{
  "encoder_arch": "mobilenet_v2",
  "model": "encoder-decoder image transcriber",
  "dataset": "numbers of one to four digits printed on busy colour backdrops",
  "train_examples": 147500,
  "image_size": 48,
  "crop_scale_min": 0.8,
  "horizontal_flip": false,
  "tokenizer": "word",
  "vocab_size": 8192,
  "encoder_norm": "groupnorm",
  "encoder_activation": "silu",
  "encoder_weight_standardization": false,
  "encoder_depths": [2, 5, 2],
  "encoder_kernel_size": 5,
  "encoder_stem": "single",
  "encoder_expansion": 6,
  "encoder_widths": [32, 64, 128],
  "fusion": "prefix",
  "label_smoothing": 0.1,
  "decoder_width": 192,
  "decoder_layers": 6,
  "decoder_norm": "layernorm",
  "decoder_norm_position": "pre",
  "decoder_activation": "geglu",
  "decoder_mlp_ratio": 2,
  "decoder_head_dim": 32,
  "decoder_fused_qkv": true,
  "decoder_bias": "all",
  "decoder_qk_norm": false,
  "decoder_layer_scale_init": 0.01,
  "decoder_parallel_block": false,
  "decoder_inner_norm": false,
  "decoder_positions": "learned",
  "decoder_prefix_bidirectional": false,
  "decoder_connector": "mlp",
  "decoder_tie_embeddings": false,
  "init": "torch_default",
  "residual_init": "none",
  "optimizer": "adamw",
  "lr": 0.002,
  "beta1": 0.8,
  "beta2": 0.99,
  "eps": 1e-08,
  "grad_clip": 3.0,
  "steps": 14700,
  "batch_size": 128,
  "epochs": 12.8,
  "lr_schedule": "wsd_sqrt",
  "decay_fraction": 0.2,
  "final_lr_fraction": 0.05,
  "warmup_steps": 440,
  "weight_decay": 0.2
}
Rows from block 2 of the image encoder of a small encoder-decoder image transcriber, named by matrix and row number. Rows with one number belong to one channel. Each number is 500 + 50 x the weight over its row's rms, rounded and kept within 0 to 999. All counts start at 0. Numbers have three digits each.
After each channel's rows are labels from the 100 images, of 14976, where the channel reaches its highest value: "peak on" is the class under the peak. Only what is clearly more common there than usual is listed. The data: numbers of one to four digits printed on busy colour backdrops. In brackets: how many of the 100.
# convs0: expand pointwise conv (encoder.blocks.2.convs.0.weight, 192x32x1x1), inputs 0-31
# convs1: depthwise 5x5 conv, stride 2 (encoder.blocks.2.convs.1.weight, 192x1x5x5), a 5x5 kernel
# convs2: project pointwise conv (encoder.blocks.2.convs.2.weight, 64x192x1x1, transposed), outputs 0-63

convs0.155:561471510544456420493548435501493506467576466469576522516488469568461527529552612530590497427568
convs1.155:491524467437479557553492413440507576547464439553530524428470527533555433421
convs2.155:570544511473531503509519508599497540499442486474415521593540510476464487460480453474437456512560575574523403564571606566525469498559455517552579548499584442555511535416563587525492512520470528
peak on: digit 4 (34)

convs0.80:433585456558460536503412541476514503446500429486471419523538587518558512553523433452426535444467
convs1.80:500456426508495579565515496474571558573494526492456415417552514447442501565
convs2.80:576449519420428399540491530560458473538491447448520546581511551575520533447549483527430539576481474568441541555552498579528478456540523513445522468485561511517437581563479603530546431543547543
peak on: digit 8 (26)

convs0.0:480520436544498499407488495464491519493502585543472459532503539605580571516400515439467493398487
convs1.0:410489486506488488504506477512431446565590575437504599584549523511520555510
convs2.0:471530502520419498451547429474475485528502502560591486587512550497375500486556482573572638579559478506534451499507542583555484469437557504492433519452519433544568445483509513433428492475478461
peak on: digit 0 (34)

convs0.106:452515390578481449521453551477515545608567543500506506507441435475451487462423539465449436459528
convs1.106:454462492445479466415376416453466494495467421485532548544461513516537565528
convs2.106:559542468467626488508512472587517529581518518481566414553558487558493428426578473479484469526443520538503518557495527500473506384484470573524536596531623490563526540444511529480567512430505478
peak on: digit 3 (35)

convs0.9:585562540539504565450556486551584552571567502534467433450485482486470561555512501511543505487618
convs1.9:451498445456399507565544503434453546563549506462509587558495461430442465498
convs2.9:552585414472500481443611437473533481557424489568518418503475437553492519500493442539500501573501495477445535447592487413527514518513525589500451481530551526494483549516603498605588494547470571
peak on: digit 7 (41)

convs0.147:591504602523529536383548490495554484562487490500440447526494508511521560552490498568554513537610
convs1.147:485481485491521457485526525455489534558513415535585558455359535502447425482
convs2.147:589564500467554501475527521442442506565426492468478472577526438522541487506483508568376491520582465476538496495602468515491478580483561557583529510541554521435548455495549517592509541536440621
peak on: digit 7 (49)

convs0.108:489532475514446468541488500490513580589584532493601585497416441522429489492445568482504416494474
convs1.108:499454454531538476368488528539422432534559560455461578553530460486508498533
convs2.108:503511592485611445470465473531472503453541449439483505534509530612487529528433493534511485443544560488452456492460520523428453567538488418519620459535545602485547488518481437575536571530490610
peak on: digit 1 (29)

convs0.102:513425510453472473438457551567552484549523608498591564551475487517475438494484551490444472564408
convs1.102:473520463489499404438463530465505450427500495622607541474505541542532476541
convs2.102:525519506561477497521495408598546487468507587479582534506466514556483505517549455500548491516425502476444518460577491511469533454520506452343489389589504579497557497587520427515460492569457436
peak on: digit 8 (52)

convs0.76:572484579487465568445549496610552527490531602542601544527535532494515492570536554450505484520481
convs1.76:549552488538545552479458548507453402458561530444405503543540471412525547539
convs2.76:461380494446474454547437591572550462497443427513486574517473510465563506507436493441477568464553563521438536507498517463575453527479459440446522442415508546507436561461493605489503526594551554
peak on: digit 6 (26)